config.yaml
model: "class-conditioned image diffusion model"
dataset: "scattered letters and digits in many colours"
train_examples: 195000
image_size: 32
horizontal_flip: false
conditioning: "class"
arch: "uvit"
objective: "edm"
cond_dim: 128
targets: ["largest"]
num_classes: 36
cond_dropout: 0.1
norm: "layernorm"
norm_position: "pre"
hidden_act: "relu"
mlp_ratio: 2
head_dim: 16
fused_qkv: false
qk_norm: false
parallel_block: false
inner_norm: false
moe: "expert_choice"
drop_path: 0.05
num_experts: 64
moe_every: 2
expert_mlp_ratio: 0.5
experts_per_token: 1
shared_expert: false
patch_size: [4, 4]
layers: 16
width: 128
positions: "conv"
residual_init: "scaled_by_depth"
optimizer: "muon"
muon_scale: "match_rms_adamw"
learning_rate: 0.0061
momentum: 0.95
nesterov: true
orthogonalizer: "newton_schulz_5"
adamw_lr_other_params: 0.0022
max_grad_norm: 5.0
max_steps: 11500
batch_size: 64
epochs: 3.8
lr_schedule: "cosine"
final_lr_fraction: 0.05
warmup_steps: 570
weight_decay: 0.2
adamw_weight_decay_other_params: 0
Rows from block 2 of a small class-conditioned image diffusion model, named by matrix and row number. Rows with one number belong to one neuron. Each number is 500 + 40 x the weight over its row's rms, rounded and kept within 0 to 999. All counts start at 0. Numbers have three digits each.
After each neuron's rows are labels from the 100 images, of 14976 (inputs lightly noised), where the neuron reaches its highest value: "patch colour" is the nearest of a few named colours to the mean colour under the peak. Only what is clearly more common there than usual is listed. The data: scattered letters and digits in many colours.
# fc1: MLP up (model.blocks.2.mlp.fc1.weight, 256x128), inputs 0-127
# fc2: MLP down (model.blocks.2.mlp.fc2.weight, 128x256, transposed), outputs 0-127

fc1.24:530487572504535498536538534507458557483544434518472442507537533449507545519435519468433477470472454465434530498513468451466466448482459553483432576481515522535512471540575555484535561525536452508474557493513547521481523476521527460536530476435483464552564470453443521531441518509454557461493485553469508477522451508495583468552573475447558488497431554436435474519560499450495548519524
fc2.24:459457496486490495481546449481514491525475487499568540549546417544504502474499481438574478536473502434453506491440413514474548509489534543509518493521493447512518473489517513539471510497605487468571539436524501459507522512462505558475521500548544572507503558482522456484569504503461446398503536510461539478483516554543418490499397518490557570507511511598532567508525461502546552445500
patch colour: brown

fc1.230:525479591517519441466503561493480489482590521514416516497511486547461517496485512584559534525470452480532520511465517450495508569534517471464436514464567534468500428403526565521432498501515513456489500467583508477508559469428497517485472513427505584545593442448508474486512522450520464493518555451489486519504438507506465515483435502498526480460463529432484495488524553513504452535585
fc2.230:525470440459527433563461445518473574491498496490565454453548505568513424443497478499556444498438557553491565468478522429424483508492487523516552515548545578483461499498507511521560518505511446440465506415528544505465442510475508461515516505596447452488485547535495441490473541495488481571470485456511466502535545495470480431572575468502558513519495494508482501465548458485438470508449
patch colour: brown

fc1.226:522456504532456478517572480533537467469533457567540467489469480509486512445557468498505455425437495493542510511437487541559508506518475499496523454460481510486479451543421581522490441585542495473508499556529496503521528490461531487507455474475365536499521527563497530543519461478541460503553552549525527499444402531558481413434511476467482487467606487515505514533551417497517497498507
fc2.226:452438506533516533429471558480478565475541523486517502473553503474499526412475475526481553572430505512467529459490504512500486503514511490544490504451511458576563497482511455491525587446474407597479454490485484453542504440519462480489555517463531487491580538490492497534465479496487454396512527527480473538531539479495508469523515516486554502510447547462502645454487542521471587500460
patch colour: brown

fc1.250:446501508463489566462486503463478417521494561474508498575444516412563507617516527487496536436592505508478563491417469501463507522475484567484485495513503559508503533432508555485509497529556532462447565520464410500499500494462599475492530477526525505519512485540499471497451533569538500468492480524578459498499522515469523485451514437460566493482482454478422533553506436483447469532488
fc2.250:462529502484511457535454481456550478392367436548526455464548497488500491550508542457531549543512504496519516532473452498499557515510467471473430453464471520489539501602468486553459503498540477499555451503481491514475522462513432547504456554490464491557464525511430593576494527479475508468519535551463494519460424512570506517543533542575502452461487498518495530512470515483584538455460
patch colour: pink

fc1.30:530554566528554462476486509545488525503515486510563528482570480537439423476508444529528499538473487492558526508518529464423532533502479484507452406414479539509540554467539518528473559472460483472538461516556465477529427544461516506511514535487518501564606500430500461481501507467495441503488538478560487504494521553397462455531449472505461518518538498514395463511562460535426451531506
fc2.30:489368490531530459469442511479486504479512511528488476466536441557519504482458497465513503478428505532415554449491538417521481487530527535468500533507535514497510441417541580568554493503438487481517504408509540522431513474475474456507498522560458584451466469571473525476482567481511479547472496457442482451497492533525482459516533483487602527477440516487522591510525556473478467485498
patch colour: brown

fc1.32:512595491404490533556453526538458478476488509479542485506549484474519539480473548489501547463467573458493527544422494485520408475475498480529492498511470532506466503558540517531484473511378463539484491499440464520554468475477479514527537505498529469472499532521465525480484467520506517555507604565516536512609520518544513495521531499502549487415451410486555382555532468482519492494462
fc2.32:532396484639511483452491493500499508515501497506495510520467504434490519545552474498467493496527434499493519509500478516499525481516501512524513491516519499479505501520512472488445577527612532475545482562477563464415567469530487498503502444480440503525502455508478456546495477508503490398512401510461416477409475510506558432544471529487456492539560582463473577438489512541486520487547
patch colour: pink; grey

fc1.138:424507452528459463442435470562482523521427473443530485459477548453508532529469469462497503418568478516452542500479535491471561489480486522515496478560487537505504580536562523521462495486545510578483460497507567512519458521517386462412522517523483479490499509459560485503589522507489487509505534535499523476491508533559435553457503500538532524484497488529445538585420506457547403542456
fc2.138:468540481544524500528472525459483396497500493482498502536425418491451429514512548509539520541497516481534467470539530455500413457486447544493429469511517471500431539541435518494500528547526487496528533524464480482427496477498521511501524518470481499598529452519514522550401483516495514504468493541401472508515421570472428428499503476423503534510541525416560451490491495460517428497560
patch colour: brown

fc1.71:482447450488448484521465563463454508501476590466539472484493444433585507481525526503566574489508486525482551522484550406460416511483457541461426487533483546517526518481501558499446504481504567465566556518492486470495565482458526560580516466544471478463461504490487569502521566524488485474484538470505433441539518482606466470497506463482578508481564510486500479503527501501542508412470
fc2.71:502622582505486540480491438475517487482538424521485493522493489471467450511481464536572512465555478444523479504484556469485447514496493457528507454468497571481517583506505486540502568484549456479495477550507533534546511408524508480528547430447517514580600477486496517538455586450503552483518482512506576529455407514459540429494484490489501526498458503492503414471458467515443481533523
patch colour: pink

fc1.37:490526498489448585563504468501478475532538536474504432542520510462529465465487572524442442465444482438521474533486498497505497491501518497527498494485521527482539566534501515509483487506478522600510508533447501562423497537393554538456394517536480499490586510500556424491473481531495437504552450523513484491509511479593541472442493462511534475424549511465546535513460434580582498486532
fc2.37:500488536512561583447492508541522534481455533479545535586587460450475541474432527553505526479504493576523518463514498492505525482468497507470478481441510462560457556527473557524481495515496481478513476516472452436463508447609435493527536514471535496511452496500480559506535406498493534486515562509522508524463556570497563428518521524560378521532476498505522498605471486493527555478449
patch colour: pink

fc1.90:485531442501520428468454426469493521476511532473519436451567533439534550517393489468511522474543470482464461433431516487506486488504508484509463568541537488510526520551495503534474477464625579505552493503507471455527540457484495550492472521452454515462524588562477384521462492473488414528516472506526466545482504515513540523495515507536446453496541579511540503525535493485520500522595
fc2.90:451454495472522574540506504487503458495465481519575491441531535466492485582477480488489520529404564504509510520494503490490450504494490534509483558479524477561407438430507513482481441453472570533479549503478516469477491469482474483532537581503486453446435486500493466488480499425539564512434488511490455482519478522437501479518426488458500514539471568460578382447473459450550459506588
patch colour: brown; grey

fc1.22:496493561490453527535445523511427456544520575516537447499532476455575554413562481507541491421540486466509517540471514499493478489480493463476501461611469497481459543492478546534465517407465494568474518474440495514486516470528520535519510499499506556476546564436462495482464484495562464479548578585568476528448519512554481452524517471461506503513565426456431534569510454484471474511473
fc2.22:464586416480499538476551525473501464457499463477472532532460471474425480471473589499432475540509496536534429455431525456517508450513455561463449448421469509605569523558524459490491487543522493448502475440473454458509564461512544505516497489515513468486481521496523547539518415491478562524495528489515485513529476542574491523468580503534512540423472505530545540475460494516510596463483
patch colour: pink

fc1.150:513526561520550419503415524489460490499471503533484574482535492457458486517489474487504481514487529507509514459506495535504511516515402499510424440483502442538500512511526528488510560532468453451542512554616443440549512487510452455517559474495475439497479536454455529475491493472512575463470578527542486537462499523432450455623487486533498532605462521528404494487550532506462498504525
fc2.150:468516450493438417517458460472449505490514487528490457431487497553460475493572437533521473549512506475502536477489550538472458502515518478497570546511567593465475451455477535519486542496520510482468464399535536542542457540500514509516507532576486556501574509555523503540510572481531423564506499410411497531510466463480480503454514491482563492428494486456467561411549497464464463516518
patch colour: brown

fc1.38:506652471572458492487519483512552505549490519461490498467524482484494506581536543479550479523523644492489460501467533520420539473486500522473457477506575507447468452522476529506478514528432456458476471450496557477534617539499509518471518562502496472448486448430477486539502417465498497487469550497512464509512558560505464452523452508484504468427512531490549521551502494446485507495538
fc2.38:470301527425535502542527496496477473486476472513515495511447530517512472458438478471495504480456349538484464477525523480548505515516528465501505479501471481539517532484529478541490485479570555476477524529532460526459344460484506542529520476532519530502504484515460488469532569479503481548507457496551588494439494465526509556488500468481491502541517491506449466518488554552510481488517
patch colour: brown

fc1.245:495594536521515516451466519535585449484452448494499472488532504508493491472477531565515489506525497448479515554478524406534472495499477517493543431481546448593460506439490513505561507418470499434591497582518503508527436436455561513503463542564500544464431452523527466436532541447466465538547519524484492554458464525594472500524463465474530489492539536530514507455488515450538455489546
fc2.245:516592490575460518474506512506474502497531483412531506455456547486496541565493439519496533551492530535513528447507515499500494532475529502524530546505501505474526465533515518531458533530529595522530530485530560465513419432495453469588480493409476465526516516526532452472528442512499545451518427529475491486395528515490561567497545518577439462571529521414562447480570470529502520502479
patch colour: pink

fc1.244:507476500533537502491418495519469475502529529549494517517481566434552476466492491504504446506475534481562491490435513454479433490478481538449568540577511507544471441509452573482509565515457497577504486553491443523523506483443540494510502447547472490506497564467446599525447486480584482456524415570466531458509568561507523468482504490490581444538499554483462475436526408510480535518467
fc2.244:570488459542464520513534514510531607538587564538457493410512483497534508503462517527499538501545494502517511512551550538539516541476514488503544486559543575482486502496412515571474484523531540519550511482462469520567549516480538496531510465506543535512518548546436503561504499530484461507562496543615573464486506471579621509492572510497497519459507522499520527483529563525468563469456
patch colour: brown

fc1.20:568487513536496403520496445533468495442503447494515504492536467482479497509511524445516558504502605457525536469486527524529457474432467542467466516422588523572503431439502584589410516490509473489469457477566553549482485476456504489429532519480519475527564423489533483536565521506482529431507506466511453505530525472505499453597456488460567497504515525540509508513470477493441496482543
fc2.20:454475488518474495509480549470500547496480588557473498486535470551479405462521430557545500477488496523477488466466564494436489514572520443515482518550488527390469538506577527483534541558510481432516545479523521480505489490468471472523454505554474566528456555526483521531468579445504436560465426482471531511480480547450429434480493509482504551488432504426479509397561507501527498509522
patch colour: brown

fc1.158:489478482525488492456518485507511416459507497490518442517528514493524614527512513521520578443519465503463533515443503489543511492421459525463466549527478579474514513541522507577522509510494490548502526433443486513447521517496507528561484414494485525486502481496486576542517535549490546534497500519424456441461481517586536453497475467467589481414489502483577533553358465497516506520449
fc2.158:503577515440505497523474499515538504497555487517468551465505456466438484534547533509486491507535534489527455520550467522519521514503483458497519429519425470526503558564485501489489542525519533503534488577479457460587520479451488497428514589467516441593521504453448439522457449477525589426519514551529480563474479531460519514510512524492443501572488469477395396487584480521504537506537
patch colour: pink; grey

fc1.160:503554496481484504527527437485432455528438458518528467500525504471482513545581520486481491450467545530487515478545503587517422406476495563521524487518496525518522592518533563565537538455514535552510475545421451459496442577504498484464531468572492468487464505536479460496525483544563496586521473613507522403463511522501494513499535518525482498484490497573502500524470448460442513416489
fc2.160:537489508541480494422482514497550460421596554480445511528536457439539563531410531555530544540546502411520496516447523462489537503507521400509482511560502510495468439503485475449472453588467517461544532473477538507507612501496497480540495554428516533565517473526517537525487473515472526416520506502461426548472414532495511517526468500519544526492501490433512533468500487526547490547505
patch colour: pink; grey

fc1.157:555486497540472455519555481562543489445457502503524448417513476441437547495557521477489479504501576484512470550471435512525549500460458565494432515465558534516473467476543520544536558520505481462436466531534504545495500447426497524446422503502524491502587464519534544536501511526448437441436549484494465511542470504477519444545561518460567538550556523550452496564477495481503402467507
fc2.157:476475515534515461475468487512561494499465511427478486536487567593584470473565515514534549524512627461509535500507396519455563543480480504464545434551499542477542499514490442399476424502522538497470420485487463509508498515520476476501513507535426503463441519502451463514512513503491566424528483545510519512536477477543466466512418495534521455479469491441464466468506528485477395501513
patch colour: brown

fc1.126:481416472442517556500522501526529420405469542500461464467464533521515525443488558496486529438512460545538500502502458469537499524468460428446462429508476499499474555498510520511504530533542600462492498585464445546492416454450447569495524478565494546554503502510521494500499573513504425542557501542550477539495496546583534478528560395492545503512508493509497467521479483535495448495459
fc2.126:468502494507503377505490473479471505552544496578523493557507485482534550520481445521493542502533487424500554485493477448508555527515467534484495530520456582577516504486522405567423474449472481551519498514497479454518518474494563477417453558423491483518560525550476515470435569535479579404425502522495524490511457464498541509459502587539478491495479483491476450510443535456535516502513
patch colour: pink